{"model": "image autoencoder", "dataset": "scattered letters and digits in many colours", "train_examples": 195000, "image_size": 48, "crop_scale_min": 0.8, "horizontal_flip": false, "bottleneck": "plain", "downsampling_factor": 4, "encoder_arch": "gmlp", "encoder_norm": "rmsnorm", "encoder_mlp_ratio": 4, "encoder_patch_size": [4, 4], "encoder_conv_stem": false, "encoder_layers": 12, "encoder_width": 384, "loss": "l1", "latent_channels": 32, "decoder_norm": "groupnorm", "decoder_activation": "leaky_relu", "decoder_weight_standardization": false, "decoder_widths": [64, 128, 256], "decoder_blocks_per_level": 2, "decoder_block": "plain", "decoder_attention": false, "decoder_upsampling": "transposed_conv", "residual_init": "zero_last", "optimizer": "ademamix", "learning_rate": 0.000475, "beta1": 0.9, "beta2": 0.98, "eps": 1e-06, "beta3": 0.9995, "alpha": 4, "max_steps": 24100, "batch_size": 128, "epochs": 15.8, "lr_schedule": "cosine", "final_lr_fraction": 0, "warmup_steps": 1200, "weight_decay": 0.2}
Rows from block 2 of the encoder of a small image autoencoder, named by matrix and row number. Rows with one number belong to one neuron. Each number is 50 + 15 x the weight over its row's rms, rounded and kept within 0 to 99. All counts start at 0.
After each neuron's rows are labels from the 100 images, of 14976, where the neuron reaches its largest size: "patch colour" is the nearest of a few named colours to the mean colour under the peak. Only what is clearly more common there than usual is listed. The data: scattered letters and digits in many colours. In brackets: how many of the 100.
# u: gMLP up (value half) (encoder.blocks.2.mixer.u.weight, 768x384), inputs 256-383
# v: gMLP up (gate half) (encoder.blocks.2.mixer.v.weight, 768x384), inputs 256-383
# out: gMLP down (encoder.blocks.2.mixer.out.weight, 384x768, transposed), outputs 256-383

u.572:50 99 47 50 53 44 52 49 53 56 56 49 53 51 48 47 42 43 55 48 20 52 47 44 48 53 58 59 49 42 41 49 53 41 45 53 54 52 38 48 51 58 69 46 45 52 53 59 52 56 63 48 50 50 34 41 48 88 50 70 62 42 48 46 46 48 49 46 40 65 62 17 52 51 54 69 46 48 56 46 58 99 52 73 42 48 49 46 51 43 49 52 03 51 51 52 52 99 44 50 49 54 57 52 48 56 54 39 99 44 41 48 52 49 39 77 75 52 56 49 45 24 40 54 52 50 51 81
v.572:33 16 45 39 54 57 45 50 48 48 43 43 41 53 55 58 76 49 49 65 97 42 49 72 55 56 30 61 57 48 43 39 33 56 77 47 35 41 56 44 52 54 39 47 38 63 40 48 36 56 45 59 58 50 61 57 61 34 46 42 49 43 67 40 44 41 55 51 54 25 25 67 40 47 44 17 48 45 54 50 34 29 52 45 60 31 63 64 50 50 69 46 80 62 47 56 42 20 60 51 62 65 57 55 48 39 43 54 20 50 70 54 32 38 52 21 25 64 21 61 68 65 54 54 40 60 59 34
out.572:61 53 56 48 62 28 58 75 20 23 61 63 49 48 89 44 36 35 62 48 42 71 52 37 24 35 48 58 39 31 32 45 64 54 51 25 54 84 46 70 49 38 53 75 63 27 41 41 62 55 54 47 41 32 46 55 41 53 45 54 51 56 28 64 52 38 58 38 49 69 60 39 67 29 45 68 55 76 30 35 57 54 60 53 06 46 37 44 59 68 42 51 46 42 83 70 43 54 27 40 33 34 07 58 54 42 52 52 54 42 47 44 56 76 73 62 58 73 66 42 55 46 82 58 66 52 43 53
patch colour: green (38); brown (33)

u.205:56 00 45 54 52 41 52 45 49 52 61 44 46 43 48 56 35 49 53 35 54 43 49 54 49 48 73 52 54 43 51 47 49 38 05 56 60 45 28 54 57 56 33 49 42 54 61 60 54 53 16 48 58 59 35 56 45 34 74 42 83 41 48 48 52 47 39 41 51 56 80 54 41 54 63 65 54 47 44 56 78 43 46 24 52 60 52 50 54 29 40 66 72 51 44 46 57 37 44 46 44 58 49 40 51 65 61 21 00 46 39 55 60 56 54 37 60 45 58 55 35 69 47 67 63 52 48 23
v.205:69 78 63 58 48 82 61 47 68 46 51 39 46 54 35 48 45 54 46 47 26 73 83 33 48 45 74 42 24 71 52 60 60 59 47 34 33 59 62 41 39 49 62 62 62 53 36 43 54 48 76 24 38 54 25 39 32 64 58 76 57 74 42 55 77 76 26 65 48 78 58 30 51 39 42 54 44 66 68 38 50 82 50 67 39 81 30 39 36 59 22 45 28 40 51 29 43 64 36 74 51 55 65 64 74 37 64 65 80 53 59 41 33 53 49 72 72 30 35 47 47 24 62 55 51 43 33 73
out.205:49 46 47 39 48 36 44 50 36 36 85 70 41 49 44 44 31 49 54 54 29 25 73 37 42 51 58 60 46 43 40 32 47 32 39 60 73 60 19 51 98 35 45 46 47 52 42 54 58 75 47 56 65 39 52 65 33 51 59 50 52 46 43 29 18 48 56 33 67 67 77 48 56 66 60 63 49 45 42 60 57 51 74 49 32 44 49 55 71 37 56 78 53 73 48 58 63 52 56 13 12 43 51 44 43 55 54 41 50 02 46 43 67 59 45 46 54 51 79 51 50 51 45 95 69 49 48 52
patch colour: green (36)

u.579:56 00 49 52 44 46 48 51 43 45 60 55 46 42 56 50 34 52 56 43 53 43 56 48 46 38 52 51 50 48 45 49 48 51 29 54 58 55 33 54 56 37 26 50 49 51 51 51 59 48 32 53 53 52 66 59 42 17 57 06 60 47 49 46 49 48 49 49 61 54 62 74 57 55 55 57 49 52 30 58 58 33 53 12 50 49 49 52 53 41 49 58 99 51 48 55 56 14 54 47 46 48 35 46 51 57 47 36 00 46 38 51 64 54 60 16 44 51 63 50 46 93 59 63 58 49 49 03
v.579:52 13 45 52 29 56 32 62 49 36 67 67 36 51 70 56 43 37 71 53 50 46 63 60 43 29 47 56 47 46 29 39 44 64 44 62 72 50 28 67 54 49 19 50 51 37 44 55 56 47 25 59 58 44 66 64 31 32 42 30 45 57 49 30 45 44 71 41 71 51 67 49 45 53 68 52 50 50 23 64 51 37 64 13 62 47 44 61 63 53 50 73 68 58 60 60 63 30 67 35 36 45 24 53 42 65 40 39 00 39 54 50 48 59 64 29 45 63 52 39 52 73 69 64 72 66 45 23
out.579:19 50 34 43 68 32 38 55 45 36 49 36 49 72 55 50 76 50 54 66 51 56 30 55 93 84 35 61 52 61 39 46 55 74 79 19 24 38 73 51 46 56 51 35 48 59 48 52 40 35 52 52 46 60 56 63 62 48 45 47 40 60 38 44 36 51 66 50 51 23 34 53 53 34 41 55 55 44 57 55 42 47 50 52 47 53 78 44 60 62 65 40 50 57 64 54 23 49 38 52 52 60 61 55 39 36 43 68 51 51 68 46 35 36 50 40 22 71 31 63 68 52 74 32 49 61 62 51
patch colour: grey (60)

u.136:49 00 52 46 41 57 47 45 52 44 49 46 52 51 49 47 55 63 45 53 55 46 58 51 51 52 49 47 49 59 40 58 45 57 53 53 40 48 50 52 51 48 18 47 50 57 54 48 54 44 38 49 44 49 76 57 58 13 49 03 48 51 53 51 53 49 49 54 57 48 33 68 49 54 51 51 42 51 44 56 51 29 46 00 63 52 54 49 52 53 50 44 83 48 46 52 52 18 56 53 60 55 47 47 53 45 52 49 00 51 50 51 48 35 57 00 40 47 40 54 53 99 60 31 27 53 51 12
v.136:54 66 55 53 49 53 71 48 65 89 32 47 73 44 36 41 32 49 49 40 71 49 39 58 27 41 67 48 35 47 71 84 34 38 31 50 59 43 57 61 38 64 65 57 53 36 58 47 61 56 33 41 45 83 35 35 57 62 64 77 66 49 44 73 78 68 26 54 16 51 60 30 33 33 55 52 71 42 64 51 48 57 40 59 50 69 51 52 24 44 35 40 22 45 45 26 37 73 49 74 60 49 72 61 64 61 56 28 41 62 67 63 38 49 39 64 47 41 42 72 35 37 18 33 61 61 45 63
out.136:42 47 60 42 49 67 32 69 53 54 59 65 40 44 68 53 78 60 50 58 47 21 38 51 38 51 30 29 50 73 72 34 46 60 55 60 61 42 61 28 33 12 49 33 39 40 48 30 37 55 49 71 51 46 55 46 60 54 48 38 29 54 55 52 24 69 59 96 79 22 35 83 48 66 58 15 52 17 63 63 23 45 68 46 64 24 56 74 41 63 86 54 58 68 38 65 60 47 81 40 42 43 53 46 34 55 30 70 48 52 53 30 57 37 22 38 24 47 61 44 66 56 26 69 38 47 65 47
patch colour: grey (69)

u.202:39 99 50 51 52 47 59 50 53 63 54 55 83 44 39 62 35 53 42 58 04 53 63 50 53 55 58 68 55 50 42 65 55 49 47 55 59 51 45 62 53 56 69 49 53 48 51 51 61 52 55 37 42 47 29 39 37 85 81 70 64 51 52 52 56 75 37 49 00 54 59 12 48 44 58 61 42 52 60 53 68 99 45 79 48 61 52 40 41 51 41 43 04 44 43 35 44 97 57 62 57 39 62 49 66 51 65 47 91 58 54 58 52 45 34 61 62 42 49 53 43 28 43 43 53 50 35 87
v.202:54 99 61 58 34 67 50 53 73 67 47 58 55 36 34 43 50 61 45 41 35 44 60 53 46 50 50 42 51 64 51 71 42 46 40 73 68 39 37 49 44 57 66 38 50 49 58 54 52 58 60 42 37 48 43 41 52 85 48 77 44 46 62 49 56 65 46 59 30 59 52 27 45 48 68 45 42 49 60 53 53 78 45 74 57 53 45 44 40 38 50 47 04 48 31 31 62 88 71 51 67 47 64 42 57 58 58 46 99 66 47 61 58 35 40 80 71 30 46 46 47 21 28 44 30 48 35 88
out.202:54 59 49 53 75 51 67 60 49 65 29 41 55 55 60 56 33 27 56 40 62 81 15 51 42 48 54 59 38 22 59 46 58 48 62 25 39 52 70 61 26 99 86 77 69 39 33 52 37 52 62 46 44 49 36 24 52 57 45 75 68 48 51 62 72 56 54 27 18 51 48 15 46 31 19 59 62 66 54 30 63 66 46 67 34 58 37 37 34 63 25 34 31 38 77 20 44 57 33 56 60 44 35 63 53 43 66 51 60 69 51 56 46 70 41 87 65 64 32 46 39 35 51 30 59 44 41 56
patch colour: green (32)

u.429:26 99 46 40 52 50 57 32 51 66 57 46 88 55 31 52 47 58 43 70 24 54 71 53 66 62 54 87 57 51 45 71 52 46 48 64 46 49 42 56 64 51 60 40 54 51 49 47 39 44 49 40 42 53 34 45 46 88 85 65 81 40 53 41 46 68 44 45 02 50 58 27 49 39 49 58 38 48 68 61 69 99 47 74 49 64 51 45 36 38 48 48 06 43 45 31 44 84 55 52 57 41 72 41 49 51 65 38 91 47 65 62 47 33 42 57 58 43 28 44 43 28 41 40 49 52 31 86
v.429:55 99 61 66 38 47 52 60 61 54 70 55 52 40 49 31 19 51 54 40 13 56 83 45 49 58 57 44 37 60 40 67 52 50 39 56 62 58 28 55 54 54 59 65 69 39 49 42 77 46 57 35 37 41 36 49 30 76 57 68 49 56 46 51 61 55 44 50 35 72 79 23 68 37 55 65 49 67 55 52 52 83 48 70 35 66 45 38 40 50 39 50 12 43 47 34 56 97 46 50 50 42 53 56 77 47 57 48 99 46 43 40 46 54 51 67 65 41 65 44 41 34 48 56 50 35 26 80
out.429:46 61 37 52 55 32 54 37 37 35 67 55 43 58 40 55 22 43 56 52 29 44 65 24 62 60 77 65 46 39 28 46 61 31 36 42 62 71 22 61 87 49 54 56 49 52 51 58 61 68 51 44 61 36 42 65 38 61 56 73 66 49 33 43 27 42 50 19 56 77 87 16 64 49 65 76 55 48 39 47 75 62 61 60 18 67 56 48 79 47 40 72 28 60 56 52 65 66 32 34 23 45 61 42 54 48 73 43 61 12 43 49 51 61 60 66 71 52 74 60 49 33 54 62 73 51 35 64
patch colour: grey (44)

u.529:53 00 49 52 46 56 48 48 54 48 46 49 46 50 51 51 52 53 52 47 68 49 53 55 50 46 52 42 46 52 53 51 46 52 49 51 49 45 50 50 50 50 19 50 49 51 55 51 51 47 35 51 49 56 71 53 53 12 45 21 49 51 51 51 50 48 48 50 59 50 42 66 44 51 54 50 50 49 42 52 50 22 51 04 58 52 51 50 51 51 48 51 89 51 48 49 56 09 51 49 51 51 46 51 51 52 50 50 00 50 49 50 47 49 54 23 47 47 50 53 51 94 53 49 46 52 51 00
v.529:58 67 33 56 50 20 56 70 50 35 27 58 47 49 68 41 39 22 44 61 58 64 29 64 42 41 54 57 42 32 51 50 47 60 51 35 48 46 59 80 47 86 48 41 68 32 46 62 65 64 60 33 27 48 46 47 51 60 18 65 67 57 69 89 68 42 28 39 21 60 46 32 28 28 41 74 66 68 48 39 58 54 28 49 56 21 44 26 55 54 37 54 32 53 73 50 50 55 49 56 77 69 41 69 58 63 50 35 48 69 40 61 76 49 42 63 71 48 55 62 41 56 53 35 39 43 71 51
out.529:49 48 45 36 51 55 30 45 55 58 58 57 42 42 35 60 63 56 49 53 48 03 40 55 47 56 47 42 53 59 79 30 30 22 48 65 71 28 34 33 81 41 52 17 33 60 50 55 39 67 48 76 70 46 52 50 53 51 52 48 48 40 65 29 30 67 54 65 68 35 48 76 46 76 56 37 44 30 59 70 42 49 67 48 67 33 57 67 55 32 68 78 54 78 17 61 63 49 93 36 39 55 67 45 33 64 38 47 48 39 53 40 63 32 21 38 20 41 60 49 50 52 06 73 44 43 68 49
patch colour: grey (54)